A small contrastive image-text model, trained from scratch.
Model: 22.5M parameters, 48-pixel images, encoder arch vit, encoder norm layernorm, encoder activation gelu, encoder moe top_k, encoder num experts 8, encoder patch size [8, 8], encoder layers 8, encoder width 384, text encoder width 320, text encoder layers 6, text encoder norm layernorm, text encoder activation gelu.
Training: adamw at rate 0.0014, 3100 steps, batches of 128.
Rows from block 4 of the image encoder of a small contrastive image-text model, named by matrix and row number. Rows with one number within an expert belong to one neuron, the router's apart. Each number is 128 + 24 x the weight over its row's rms, rounded and kept within 0 to 255. All counts start at 0. Numbers have three digits each. After the name is the row's rms in percent of the matrix's.
Before each expert's rows are labels from the 100 images, of 14976, where the router gives the expert most weight on average: "responds to" is what is common among them; "peak on" is the class under the peak. Only what is clearly more common there than usual is listed. The data: rendered made-up planets.
# router: router (encoder.blocks.4.mlp.router.weight, 8x384), inputs 0-191
# up: expert up (encoder.blocks.4.mlp.up, 8x192x384), inputs 0-191
# down: expert down (encoder.blocks.4.mlp.down, 8x384x192, transposed), outputs 0-191

# expert 5
responds to: rings; cratered rock; cracked ice world
peak on: ring
router.5 114:170107114093138137128150136135100082101138124126157110089152101114135156122107156122153113131156105135132100115095144141094133182130116109149126130152117138165125131089124123128092131104151140126118144122101122150125075132125107155140135180090109130100142113134128148122149138146110134121093134085118143142127137196122152130107162100176134106124161138154165085108149096148088127154133114117148115120128081112074115137117117086135087166115126162143137070168103125129124130132137103148121108100105170111118162092130071154150065135155099132120137081137145096126124130118106147107
up.0 102:104077096116130110132130144132123156116100143156101127135105129107113139148129094120120134133111153138131134078159095112135159139137129106119090109115169155126155114157138127164136137136117115091158129122153116130134162118063150135119098148106126121180157138116159139139069128152107115118127082128128106129141089074133095126152123144066059118149087105106112155126125143104144138163114119134110134123152132094132132101145094141151124089139156133123138137094123138125138159153103167116184101142160128139190136151148151125149128117087141146149133113103125127161132142134161109125
down.0 094:150111122139143153150143115113122132102124138154148165098140136104122116082079101136126120134103146127157144136097121123159097103133110090128123142135114128143117151146134129138133109105147145149112088111106112205132108116118101100110145114116161091107129132157114131142166143135170113129111186146126119105099156106111125089147106149173173129113114136131135137154112144142120147129134146150128095109148155094103137133130087118195154130144106114147074108140080152093120078113120109146102143104120165116095136074100140125094167128117088135144148114123129118164073115142151137145
up.1 084:135116108089139123188124142157102144115085081080099131133118164096120156114123124165088105118103116150126163117147105129149117149138100075146140139131126168123171114136129149176142130148104102094154138128147084099136142149180114138122136115143160117124124095162143128157085118136119111123176147155104125146134076137148129125129067144161129155135100113089149164129141138132125126119136128120127126128159168117141103111118140126141181139137154112137150129113087141152156137127118166057114083138148111155179140141168159122117120084090119151132133161111128119121149130123142121151
down.1 084:135151134138121165141106103111141116120183115128146153146116128116131150121111158156154152111099121139141113108073120133150092132151149128131109143093104135125162118116123160138156129071148146118153088120142118147148126097084134141156166084085123141093206150081150121109123131117152121127108116128135121123112168127113146095109140116206135104134145121128083169139163121127153125130103126149136164121151075103172109158151132102146126100136137122157119092118147151122126127088095117128079146115101118130104169124102124127076112121133139109171166123108125131142123115162150146127
up.2 101:149139081159150123132139096164110091114125128104156116158171109104085122157107155147053106162126183161166144105154120130139114140125112072144108147159112142109131170142122166197130118128156168111158140120123144117148129172150141126128118111130135077153162134132151118130128157178121115088116112130167153156135140148146095167154086131157152173128101124145105132151095137146099164127112146135140116104122123115141111095154102133125144132146115127119142099113110153133121126134161151123141090116112125128140144128165131104174151121094133172157137106139138128174070107136126112128
down.2 102:158104130125100158085101107093107121150133102163122120130163085107092163144123093160149101107104186120136129132153128104126146167121182125147128150107120162172096123093135132175091116148131146157137130153152136127190117142077148145170147141117141124127152152131129113135129135154123158126111115086113141126131163136109146145093104123092140066109141130133121109139077091126131120142076140114136110120106113134120141114124165130114125156159081133129085082121122127112133171136115140135178135120122140148116149124177137145093119123142152154135139110106127118129128112091159104133
up.3 090:120144150121145173127137113203133111152144117177118145164133101119143165124132132104117137146147170145117129116157090140150137127127138141054106106143138105098146163147140137155120128142119125143136140137136129146069162122111133094105109127128126105168133167143127095123110117174130149113130129140118127098095102114126151122147104135131123110136125081143087109144155140143174147126155135130157150147132139125123124098116114182122128120162172113092108146107116116095136112102142143086123120133091129127116137098111174123119173148104139125117137110121085166099085141145112122128
down.3 080:096129079132134123139094142113109187118143177159078100120112162125154151085191172158125130116092097152141125130146135115118145120077137126121150163119135131134115142127126154106176130144090133105178125155169149111115126149142140163117158169171138132097119105116131112125179128082137156101127128129131142108146122139152112132107099148112165128146083163142126155147127126083143089088101149190083178079141125133186095124175127103139142106134115142150144129093145088139135088108158177154111132155133114145127133149111088093104140127147110126132145177136156135117120126085109117143
up.4 099:113119077158122127117145122171105122114097133130109118152127127093088136139105107118057121160149177146153139102143109116101153135120095118129099145137119139130146135127126163168148112129165140099104166113118125158147140122153111130163148131137142120180130134109151110138117160136126138124123117143153114136117106132176091139122061125157138183121125120133136159150098131127106160117111130108146131085140145089126121109129123157118142124158140091129112141111092160142085119128180147112134085119117122101139142107161118121163123117118147181164147090171133120149088123135139096148
down.4 104:143171154100078130107109128082106128161143135184160119140141102114133167145132150155113146086102168085146124134162131090092126116137169098137134151099117164142086099112118128174087116148123139122142145128103148127143146119121129181141141132082107088126174147133108093148110142159141135123100176098112141123105191151113145156099142141110131100128123140131125123145120118126128136150077146135137156122134155118155168104088160102122113125143140127111091094128108143098112144121110129096162180104136122136129121131132114111088118111144164143147143102101122101138114139130148107112
up.5 110:110149125140148145144141152099106138164173112131117108136128163138144107141124153124107111102134108161133184123114128137166116115071092117136107116166079139098147147146149162134145084115108120125133157145144123133134169121160152142134119142140154100125158113158143136134128139116149110124185146143134167098092135126137138093134118149140148153134115123145100117176121157055108154109134130120079109114148136136123142143124076139133184120144126080114108114113126126139076092079103162099111119157104128124129117185129128138166098091142142158134164142138101098142094122162146172160
down.5 108:106164124119131105159163118138138126102137183135126143127111147152137113110109172117121123143097112146150134164134074128105095105106123140130113113165109101119122107122121137125108133113093154129141110109122159130149138139130161152129120105155121117125146125098156110138188164116147115127166106113145094123171119114119103071117099111172165092096106115136125120175143147128101110104141106161098146190107096102062150149180113137136124090125131112166121124102127095122085114094139152139143091152159130139110108134154146128124160140119107119179097115131106108129124147125123156132
up.6 088:137132085131145126092134093148130131163135161126111097161143138112092121115132126141070128120127156152169130122133106113117139139146116118145093111109138140161094156123102157170098113144164170116175195117117115137150113158098133162175133104123123086151155181172158188106123197158167097095081116136139151135107146140158138104131119159133128168112127115154154116123137151107095141098136103149148122149125150115123128135126125129092104135147131149123087124116126136138121138155156130104142116122155137126134160088123157140156166144108140131153096093116112130114104111153138125122
down.6 092:138133157118134159118147161125135128121130093136117142160152086110103156120073083133115104153131158134107139123123117144124188161127203110115146137147084166138087107125115147119100116129128106158159139173127106137141131131104139141179141151099113132127091162157121151139133132161114148143110135106122134145133149134122112161115121097118150060144118091138127116138130091119119148169134134109130097126146124123113144105162142142094133147147115136160134119096118173129122183144108123134175139136119125118087105082108162111145171128099143127161120150112156097100137150113171099129
up.7 105:138126110109105148151131151132151166151124136138131114168105120122137144119118129115099143100153139106086113116129103116136182139147159113105134093123146160112134096128170092143147144134109154126115148121121118123116146137122112135112064142106140150129118120138108145128089143119094113113143158142137124125103067085111165106101110130108122145175122082097134121119125138151138146136124110131125117142115161150153102154109125149104111106096142136086137128104135121115156176140092100104185101164118112094138119124132109119124134161127181127124099105101140163128126124094156138136
down.7 100:147132159194126117144119094147114122139096127140117113076118176116143108114157116113091124114097162129166154108177157103127111141124074101123112124125105108124149173140096133159161145143111112132129142116154148143121168122161167116141162153128111114080135140095164141094142097116129128110137083137124179086132149122172111132119136150134145131156118142111084171183142133087117128088152157143146111121117155126138078134124111114139171128161129095130099143103141126120084110101148144117141163130118088169111096146098147124133111130120140133149137113115114145146110142147161133146
up.8 105:085087139126106144180111162144146109144090122114117156087089139110138136160140132102162156163133164082117135109142144120115094123100107119103144150109126099107158118135118123119148145145098138162109131093176141126137123103161155093144153134158124124103125158094135172133105102147127130145173120165110137128130135087148123155145128158111130160180119152122036181138137149090191142124128112158121105128149137098138121143117142122146159108126158096085147170100121143110117123109136123092122181159113098150143108173149139140106116060164173158165143121120101124122158101131132114151
down.8 125:088192121101158170120102142094152170152153181153120175127136164140167092107161126091135162098152113122089114141135107106159100122136135160076118105152099106122126118109104137105130135109096123123112145112159138120153180123109133131139147157150109130119153177128135088155134122131119117132111109148105143096138131130106160120084115129136111126150162145093139074118151146072157117159158158138095142118133140135171130131112123151103103115138161124111142185145118109104143134108130122085112156135118118142149100144107103129129089102108143131137094175121123166100131120114146126121
up.9 101:107126129190133158143140154163146112128131132123106143133146142128107106102097120114111142161105143132112162132144103153131119099114138106089080129138132155079154149142138126136145125142112091083142106135143143198084154142124151121074084127134149127145130104132134187167119120088111148104150096184121147095108095097129121138134115126116134158147083094118109165170135201119137139088139154155127140158090167157142133124116105173159135087139151123159169184091111130113075155101128159127103136172145131134136104147163131127144136133087109141124134158133102130165098138156151139160
down.9 085:148153140136130161129139114154122111138166154157149110129118118111131125129151114176105172119148200109109097099102114093124170170092131101120130123123130137145105166148135134159091135105136160147138174085076117078127143088144160131172120109124154105130126138161149166131123126150098119141124117110154137135121130081142089157138093091115095120135109125160135138168166150146145125114153151142187170094161142111113099143165128173143190112135121121135120104099148116130117127107133136130160105108137122092134139162116148123141143165143144149098098108134114129135132118134164107106
up.10 099:153157120110121139147077137114140153150105148119133111141132123120139125125081100106082173114094141115078135132146108114151161132144134105081123105100151144084156137142155116142155134126130132111139134110104122107127152152126129108138072134095142149142127117114130124126094145141115137097150133152099103118066078114122115137119122118081083155157139108069119145114137154169145137127110138123103091117109153194141121154141083157138161101110166146121136163122111148116116183107114120109123101154122100131127146166136146126150138135101127121128078118103134166130122138124174114135
down.10 095:121128100134142150117144164127115108130128169163142140102161146100162096063152123147122110113135129125144143136157175103128102167135121153088110169083117146108136117142137120100129165121118083151126125111135151143141167140097139122149152130142111089129161178092139128120150101142144129107195133122150159087133119129125127098175107093128082122178149126115110180141143169099185082128109170151146116129167163127167076157168094153125147120137106122106129150137122131125119128066135146070142168167125132138125087178121149133132108099116150139149152129167099173137108144146140137108

# expert 3
responds to: cracked ice world; crescent
peak on: planet
router.3 105:062161121106104130159083149116184170129094139133099154114130126147127111137111111128147153135086116087085145138124119111152131095129161149115164126136078102111121096119118144111143138160104149158132102153146114105119159087110123112124118146163132146139106124127088098151154092115101155108127121160110089128156137119123104153142134113051139120105127174097135159112131157165179104153136152127093106111125133119164158125145159101113123128095117113097139169127137127113134109148125143102128136171083130165153121148149127126118107110111124129103148153151133161099162151112156136144
up.0 093:122064105159162090129135183162168088123132138133157137106087113115142131115099176122143150150174147089141135129113148138148123131122159114136141122101114119092141134151152124135158162114135132144097153125118140151116109106092131096066117136102122136091141143124143169099118117102108154116106147173126138099114128145119137114146141121129127126165133127125090177129149147158160092136177088143140155112099132135117146160098094122172096098139137124134134144112139112125106119105077135129118133080106091105098104129096144171107132137135140117136117092116097116131174114159143124109
down.0 093:159123134149118110096132107112131101165158150141104153097097143097107128088178129136127143116091144118129099123111098108123118139099118076137145143113129143185103122119151167149155145141077175129124117135132110129182137135117145136165171085114140124116126118113114102121140109110179107087134095149167102100132165145117165106120108146115112105124149113126140175138090105143176165146127147122114131086116156121138103137127159136101137160101121092152103143132130129142123131129110102103152145149132131191117120162092105111110128145159180153184135109088132148144141095163155152134
up.1 094:125084130112117074084139142147151120108110132125135059096113119089127170172128110179147118120087121082146115090158163131102144161164125112135121143117124170153127100133147121129109133123151146134152124124140118112100112138112137135138166160103129109085132116125122119117113127104109116089141124116128108140123120125155141099154135138105108098169150172145105147122115093140153121121123103096121113103126100119127133130109151106133112129118137120105118122148146192111126158150101131144118140124138113136158140135137131118125124127154126126161187110057153119123155126124116124142
down.1 097:110138171162127123091076136101126152133176126138112172120092115169126121082124166093105148147130073122099094190117138101166096060136116173128135094128083122114150101081122104068157131121100105144124106123155158141141124056154136109100122118177102146088111130109088124155156094117108132123168142138123068107127120123093129123127162114103160157127144117129127142157134144149142118145138125154075130145163131081105097141155138117130124139101106142125173148123154100103120119141091123129122138147153122146112082177128088123114126137132120112091140154148129133143139159133106134144
up.2 091:129148120195186141094177131148137087160153130129155106153165166117127095160172092125130126111163161163153117125149152097174115131143116099125099115109165145075138144161121130145157132124108151100107145098132149118132144118164154089068151104148108084149153139137179123145111126143140111116129089152141128156136143095134117119118095163163103148092120080127127126142118146097160179111164157178129170147104119140128099116111136149111101120150158109099080177100129144109113135080103137150112151133163092107114125147106159116088139150095135130158120113125109110142068111134096130105
down.2 090:121107175113141105154108118136129121152103088113121165114105133142123142131168156107158127123130130110150131139102216095156127125114143146123157128091107120144117113144138135160107154138131164130135077080113146124152123117104123129140128108170148126095163142100114110135112107109137128086147167104145175140150150135137158083121122100154163114136144147110111119127130112124129146139170126139103159136142104133108118189084109042129131161138125105152105107156177124123136128113131137134143146112106075112098100139120157141127135157135129089152164127136101110140150112097132096132
up.3 098:119090157130144128129124145168171119140099153135125084075121089121119151113120140161171144110143128099179125095153154153125118155150105128117152184080100131150126127135170119146155123147113142147123126131169111121127145118111119104116187210143138117086133141105123125136124114099106101164178152140127121119084148093135193135119133133120118114175143118141069166123166115160161072135122096124139134106114155179122145136098127117105106150164123125099123126111130155139146150119125121119095149095105134120160158154109123146093098103146140126116181115068114112110138139141142137136
down.3 101:106143140140114149148125122088117169156131162140129178109110160145124126113155187116159119119131084145132118174095149134159121114120089138133156092142141122157151121081150127083144154142083075171135103139140169157139129121108130112086140115185115188143117124123118107130095092114098117138162142130117081131134118123059127134114182107109120098141176132106138171107158145137145103118116168148087112129106131125102126173132135153104133158083126151114140130148140127136145113131126104123107107117150124173154104150088107121119129116142138134093132165117128141133156131151073176159
up.4 089:144085131151112134120090104138077084134125091049150100168114133096079171135146107161091119144136167111128114145137117140128153130104131104125121170139134119120141122143137139163146106086149145113137152107110151116140082130126144102159143100117143105147147126133154161109100145105156106105119144131115163125107125110152178111131107148158119140159123097115133161151090144108120167134112073114182157159164109096143115184096155128128136113147156120150124122111142181108114101103138128164111130118150104112152139149089154142098165136147177095133120129158095085125131078139113120131
down.4 081:145120087156125101132125109154081141155115144110133140155114132067150142164104062080134103156152126110088148153127150136106131138113135097120119123153135124121123157133090159168139175126152123098136132103117108112125099098136115088124119069053159149140144133162147156171135110140118112141142140098107138143159113092125153116110110130123094136147153125140130121073116123117145131118153094141143157113099120166181097145072122138106105128112152160105133118123165105162158143149112088141176137162163115114072131165136140133131148148133150104138119079111125151120158063132132119100
up.5 105:111135181144130089084102077140148170183063115132112155134134117124157167158139125139138143103115104090128138090170143088108157114148175132117153159142091121111119104106141144143110144177125169152118142145092131084147090086103133156148130111124121132108135149129120153106120100143162140107160080129127116167140118120146141141099120133072133085115121145121108155140153119126149146143115107093083111115109122140154162132120147100122132136129126123060131145121172116119151149141142167131154133158151104134142080151121141104110108119122184108137122113112139151089153105137172154131
down.5 098:075144131146087102118107103083175132155136157121131152122140089124127113155155157112133175107157121114128117122153114095140144105108123158163123177128086108115073124162115132124112139120118146165100154148109143103127110099114141114121106117150132145161137130123133109125131161155103129114175163144149097149124145144139130162119134139094114151134098088142170157134110122170134128152088106176134154170090135127116133157185138141101127114092156168131146109111175118162112120183154156149134130127174126137146132172138064134122136113118105117149099134112124133128158158133063121121
up.6 086:170138167140141149101180094135101158116110137134132092102121131096101111119126121158130149101112164148141135153103157150122138063127137093141086123077121150120085112135149150137105083124140118120127153098140139128146142148076124134129175134110156135122154138156136101135115139115157080146107131102152139093117130106110148125140105115174135157091128134118136126144134124123118132126149129081162129155126138147112088172137112106170136083155118095125115108095112128163090133099132132153115169110180120124122136133111131162085111113133151128144095115120083096148120115203132122124
down.6 087:154114109134097117149136131112131125115134138146132107151132192097124108129115098163095108126114117144131133101089098159121158124119111109138151123155165179119129104096163141153158116098140151110156132145085124134120120147145126134130126106107109114142126133126132132103118172097124105083126138121130142136133147126086102133142105130122156119136105102140158187158116161137133101120148157133139103120093135153132095116140120136149132093147060137159176115110129143136129124119111131150128123132151176125081130118114149129147133087133142150157126184121116102145109146164125119156
up.7 089:156105155141139142116141144181134091160116112140141108094122139129113136123130128146146157146172122125129097144126144205128132131101135126088120115104134098126148138157139131106164154095109119117104120105116124191114075125096116083105128122112144100091141166133135157118086133113148141130098141116083163118093111162100172127157139152179131120116126148134043171125147166138149140113163126150137179119159145142120118156087086116137100107117164117138098115130131113119128067104127107127135145061125111124125111113122148183136141162157142101127104079135113128124119144124118123117
down.7 087:130106148131207137127170123148109110137099167117146147118137160102164131097123169109149133161074158124126118130129119059155097145086090132130134073090130103128165121114100156144126147095139124114106148120137144152180091127087126103147150087154118096097167155109139155129115094104169120117126105153174119107084149124100137091098135145138133095145164115104099112146160146076129095097117134130137137108132144151082126144103131129159144103150131111113131154144114162124130137103141098114093133140121096141115173102087124113143110118155131111179124157157060143126112126164116133123
up.8 088:122133126125177171126165146162151113115134133133126116117181136121116148119123125146125104179163138163145134172118094154174151122106083140120120154101095089105144116112158139138097103071125093113128136129143151137104127105148122084125121114165122087144115116135138157125149139084134121079099100129150146139111137146113149114140123140168139150131145124172139139158169121094159155107183124152091156141123103123073113126121142110150116148096133092133136168114120169123097104143153125152076148115137141102166124174145101152102172176115110079102102085131141127128135124165099134087
down.8 081:131106106148128124164134152115119126124120074136142084121127139109140136143133105183136128096141129145123142142114116154089095142142154150128124109154132123111087115163119127141129080119113154106176143138116158141134093105107115141099140106119119111099119135144126158136095105158121101159107162146117124126135139110159117125126133167109142125110154121155112146157122117146108151161105073112113092161098121126140099103170168159106139093139082138140140115144087174140127183159136133136138137111134145092121170128142099115121113127124157160140134115137144125152120102113156132138
up.9 109:138091172148136144109126093148119131164140145142135121135103111082093161162152120121164147136141157094161120094170155108162166154131108142082144176108128102142104127172131124173121117143110147115099192104152116119149122137136137155109134152128133106129189191127128166123108129145131138157137110147098135154118132070131157116104102155150086144131137144101096109147139136095141145134123140129114145146137121125130122157100143124116125123160168102107112167122140132093139138128155136104137175127138082110132147131124115136114111128152138121165136115101093121084137127147134099141
down.9 105:127139113049117133119130127177111153105084093115140132083131157140109128148103109175146109146141100116111110121080176120139126112138121149142161129165107150154108121068120111110164141106119081142128080167123097120087121114155061162114122145137158140128089132169102099092140125162130138156123120111090139126127115110116156168168180112110174142100127150136127153106111113174121097166098135085180105124158135158132132087155129127111087171114119131133161103130108111151161137128097143135125138095118151129124122086147108085122131122098135138103160147145163109127138140123127123129
up.10 096:124133154119113095129146128110164160158115156105121164129115119109127168164105102120140140075104117115110099123167136126137184127158140114115129158100123167156108103117127118138139177161154186130108151112110138137145118139088124171141131140101119153118113142131132129104103127111137114121130087123110102147153111120108139159114097150086116072157124154111140143113149104132159140137088139108095104142114139176168153135125159115097127121134133143103156144121124123110155149166144138156164144122108121134131092128117126126120110127152132097137114112072139156125142142098184114125
down.10 099:099147148164115081080103100123167149188122171134066151126125105157154115147116124128134178106125118127127113090127119115137139078123170137128120180111116142118107135117154149144135145141109119163145143127136172108161133122097121129086133132114110137148143149106122161135125117120133135113146133145116126107123092102148133167112122108089109153150105142098117145146151163112160156148113105111082117149085144098121104093134133147101149089112141151100156110111170140131129127150144165144168134129140148122146085184119100134166148102161143102146119109087118175104138149100136118121

# expert 4
responds to: crescent; banded gas giant
peak on: planet
router.4 086:135108103160113145087101105080129150116094093153128126206133112094135083118159082151103162132101172135095149162135092135110123107133133101132145103114142111113120164123080136091118162104148131138107097111124172136112140145128132090138136043126153117166110107156103134101133110129169113137131121138125112116141155122121123104150167147094144101067117141160134139112114130117159132087122128121159083116127103095144099120123139126173140096115094119090080113116109137144098123125128105141128131135150115134119082158110179084114177125113144127119117128138111161115106099091138138107
up.4 095:122146148106169115097134128131147147149125163169118111114122120128157156168164137147159123084154161106155145106166146107089095143138140142108151135112139140128166113113142130171113144175096131108161123118146121141171151165104113135116133157127074088109156141122143104105143121152144121081120102137116087141169129125132080118128132147153129109164151173118108123122131169113122134111130129141106130126145129116139162147151101136104140166133130112140144162130125136084140099100196162123136148121108083124183137136110123179152092118128150133191142118130119101116107146127113133101
down.4 099:146097117154102137158134105128109112117105088092104077131117144102107118130121102149116123143098166147160108082155153131148142124126114077107123148099138167110160169127121129148139148106154130106184111113098068164080127086138131124104154134135152158126132160166143164116130111123145099139145108148163136088132163094128150148140139170129134146134125139127137132114088106150124166119125136128137085114158090138087065134134092130124160112150173107098103151124109197147110109115094166119119119166157162134103101126141189107121170130098142127120119134188115148169097123112147122143
up.5 093:118102166098167120122153137142150109136145153111139147092158120143148101112077122086163133158157138152165132125148129157139130101117107141092129152089102128104194136167123111145134115149089136135100137096132138113144138103109194122117094183177124169114148153092114140150112116108107120112148121150126127140101089109130112096112131176127080139114121111128144104149165170109130116091138138123034137157129160145112157120092103147079126107149160121124155179130132117083132119086149137108105139138130076104158161123113122138149074081117111157110121115147107151166096141132181135121
down.5 095:139120147105127178144124116089133123140155096129176080131137071129133127180126098129152115150131105103087125070183148113150167098162136129134129147104161149127134122116134103110119111132102148121126128131180110099107090088097096100097133147113119139091162134148173070160143138162104096127131128111095088117090116121092115173130113104100148138130115111119117139121095102101121177140116129107153141116178139130125135150117081139143187107129157128091088125091119093135143182169088123147121132109129107145124114141106111105097083117127152136107143079130138130136137117098149094136
up.6 088:131128141128189134136154144161125149131086143090082107116133141130127149137107130151127127142136119139172156105171116127110120151134132125107101100169171163131137110145146135177138154171138120104152138099101087093137179119133165141132145164166080101136163129081118132101121131182109134089133119156145104118116141088129101127087109131149080126133137123150081116134106164120150130131133120170111131104165174104082131141149127137103138153158122104127161164101160150088160123106142161099146102139112112127186174151142157161169112130129138129120132140119116112123122145150117156132
down.6 095:116106132176144139129127136140155118098115141102086093125135091145103096114072127127132140199118124117138150130083124159113103134115133142136131135117138142131141163195125141100165107117110088105144084162152125124125169126113094114105161123161164139094152124108090089107108114100186095132179137151133104117147123107091111149182148103084111180090119141103088166152086154107145126124146120100181117095117108153110132115152142139171154071077117145139128154107119156175132108096126143154137116133146143114134115142138138131111137098098165119103140124172145115112125124144105137089
up.7 093:160075121152131124119140121180086095128078125132125095111139138089112176105131111135139091137146124142185110079141146172147094138128107104124133176115122154120134105148140148157128123083144103165140151112132115127158123097164117127106155131159146078131160104068169105090119143132140101114122105128136132140131152115152116110130116161135124124153124171119072159171105120102137138131111149145139104109134167143096118141131147131133145121147115096107136137131104115111133084150177131124148123126128109157154136170151124126128086137160139158149167078094112152137113113172123126095
down.7 093:149130165131129076131107154099169148119145131124134127146116103102138140140116170126095194144126118093137121092123165109117138133136135174155122126154181157140098163119111099145090166178110157125139138153125124082132123102117146131153109108126154147083120101099115125114130100145102157148118095152104122116165118115150123122128104124090127104142135146135107117114074109119141116160121128128124146088106138151141166117120146095131093126123115157102128069151133134109110174144119138129107096144128134139125126147126122083116137095114125154108156114134148163106147155101110100118
up.8 104:164127129143138156136155123092119129136101138104174106120128116112115148099140131106087136134128176147161125079133192139140134148093103102138101162093121137177119121151136124154159095097126121121136154113168119138134100103141133136111134128144133106117204138100180115135084147164139116120151101118188126136131116098169127164143066145153106158160135162096118161181101132136112121127110135118141138138116144179139140151140116107115161098164155104151136132128116122126121103128196150144118140124147094153127163183106108141132132105119145168152121103104124102131108105124106090123
down.8 102:169129048070142119092129118092134132126106139137137143098095137072096126118139150117200170114125091114115124115122149136135137185151156113149146071152169151140133114112122106153141105139118139086123154134162149114097152146096156167127144142107124139094155126117154139087126150165108141125092131132136169140126144121131113123103150152084089127135100123089115101121080093116132117158077122081153160126119129172147083148152134091132120126084138185123145110168123137106119171113112148131137134124161097125131129106125093091120104156149124136121124127119145121134133147119091106133
up.9 126:127127110117150159141126135095151125161202153111126123118125138133152122108105099096152144156165108135098121153129091118139151075127114179120131112132090097097142113138128120116124127151116120101091133122191142125123129105143167087122089125172129161134121134107124133165137138092104129111173154167085084125122084136123126114100125124123112135127137082125171105114156135128133145107151112158080125178116146146111152180131114171118129105133158148158151158123175059103119113166115103087106125151123110118139110143105118123120105133147120107106090154136116155135098144149142139141
down.9 130:105093133066133136133118101109113109183132133131145134101134104114121143151161109128147111143148096108131124102126128091091171137114121123129149159143138121170113067091133119146064122141135158128140148120137135105144112117130146161178122179115102125145138154091118096089131144169084138110165088132118107168129157115124136144085129165096110117116139148139149079142116094103100154112085139106074155129163134089114140151162174124062176163122147127159163105109119149125129136160156109134161129149148091131116160143162081111108100078181100119162094129091143090108154092119119086131
up.10 099:114111131117160123122139161140119109173125177165090107147134121150131116102145099124111134128148144143156142119177099098127111108127090134142106137172108128095159124151131164139088099157170163157144163116123120115130160120153126109159098128125113083173159148144144103165151170157137133121111092153133097151129096141145114101129104120139121106139147084130130140171188157062125129088175126159102150175120156114107156142125138143120128131159120098123113154126110122129091106119170161089150125152122093083138161164185115158167142127098133150150139142118123146166091117146147133122
down.10 088:159097183088131125132144169127139150131127144118132084143106136125190135153147155154089132150126114149136119132130148100142127151135092110154130125095127164095122160146095143093075134144143152171158113162099141123120146102163174169157162124140100131084113099113112117170133105109097127162118132110139135124154137128138101091135144096107081123109181115150135141106120121111117123125138120115137100072197091101133149153166147120160137141090073168126120120132078125113151137139105119085152120133142110117160139122105121157146175115138168101133141107120153166140153114072136158128
up.11 100:081156149158126133140108143112138130165163123147135137123091179122151095086181137097162123122131102129149117156131125092100141089088105146169130101138129108082131117138121169114106098154131142136112156131117154110132133120149174132146109116134143110127152148117161171116159129123122112123185120158112105122156120146159119066137114158129147136130124066165152060146159134101132078111175120151082144160131149112108167155123124176142136112139145122131136200100164084120091121129153105109111160176115089151141125174160147093127099113164103097125137164131106140113132133133125153151
down.11 095:119067115117108114121111182117177158144115147145127156118129117110111152147147159113144139110130097133092149133130159084119092145128141143120159109118110122144159128084122141133116138182110109149136104090132113130156107119115103127153142088079105131162130114109098110120150123148131147123115092098079125145184110114098130129129159088076117102112167159123095119116114136084145148114136091147081137120131126120150170117149136143114141158115128175131146128133150131162163146142117103121167104141118112119120141123154145146127155129135182118112097092126152118075130164098126142141
up.12 114:116185114129174144168148158094117118137173196157132128129161137132158098114113134083147140123151154141120131125143103099111114136107102149132111125177096101098123125104129144152102101183168156159131179123112158116163159125145192132143124145143129111139150147113152127177145164143121119139162105131138087112128138136142101103121116143127094145122149093118155104158154141081090124111158132184106136165118141089134168127102123148085131151138113097161145132136125110094090143138187110091171161160100110131133170151153153135112116090092137151150126123116106143130084139111161118128
down.12 122:165124129088137125150145132110113143140137177176140128134108145116151171150142152113133099086118111134134120109149160090095143172172097115118121096148159138146120108111163157133082134149122172119120149119112102129126122126160182182173118165127118157138158146088123106161129135137083137132107108104098102144139135159130091136111158132105155088100166129115144098133144128119118112119145087074101123087124133101121130154120102108101147134106146143121155096145076127121113157098116140127155129177089116125108163130145175130163100128153162147130142109113172131098121140094158151142
up.13 101:139111141124108149104110122128128099156148096105122119150132095094106119144090098111122171126157144124147114152121114138169124093119144109129131158106110119104116137099118140125144126147115124138113112138163075130139086126112118136146156122136168131176124135163140103155104110151140102163136138157095133133120128118119170170132121143177169150140135085118183093120138092128134140120116158121152133165150138148101110125106104133148164123131118115166104130106073143156101069142133138130145130126133115138105126132139109132077160110139175124147125133129129079114178090156130092148
down.13 101:174118092104152148134139149158124071081111100067137181150150161106082141108115107146115090145099123158142112125130124145121149106164125084119081150137148160154143157115201121121197123126158087092158110117112122171112108130144084094101132120147143174148075079170156127120089115129136137101124138116115165131127123126120126153139141129112108129131102109156103149112091155097130128140140114104139099122113143160124101138130114134161136099149094163118146116138097170168122144156111148143092111127146106107141133054126113122110180123110105146126156136109132111157090109134117134155
up.14 108:109121115155062144120095125132101106126178151120102112130144111136085093133119138103096151158134153114106152157113119153128103098081111128131092121155102120117128140140139162091153089103132144145096128120125159148108149187126090117127130130086145123092125123161138155140124111112145135136138168133148133125102110159104113086153116121119106142111114107139145118176132114113074134125148080152142132121120144155145135132116108151139125087158142083157145107096143098122079147111142130123110107133115109105081146124089146110136159123132124119123130142127092152095106130164118089136
down.14 113:129119138105112116148091129170110121081115130113104147170122171153090121073114135126115099129142118130107118141121098166145139096101109095136126124144117142104123127171139143128155087088181140105114118098140130166093158172170116111126153121124176116146090130180127155137147143151119103117154148145114172104161163141152122121170122125110124149186132085135124132146141110125141110119125153130154145133134114139135121116143104200174105139165097107171115141136135104142129126093109156105098121165158142148151101114156168127132183092151108126158162166121111113155098160083132091163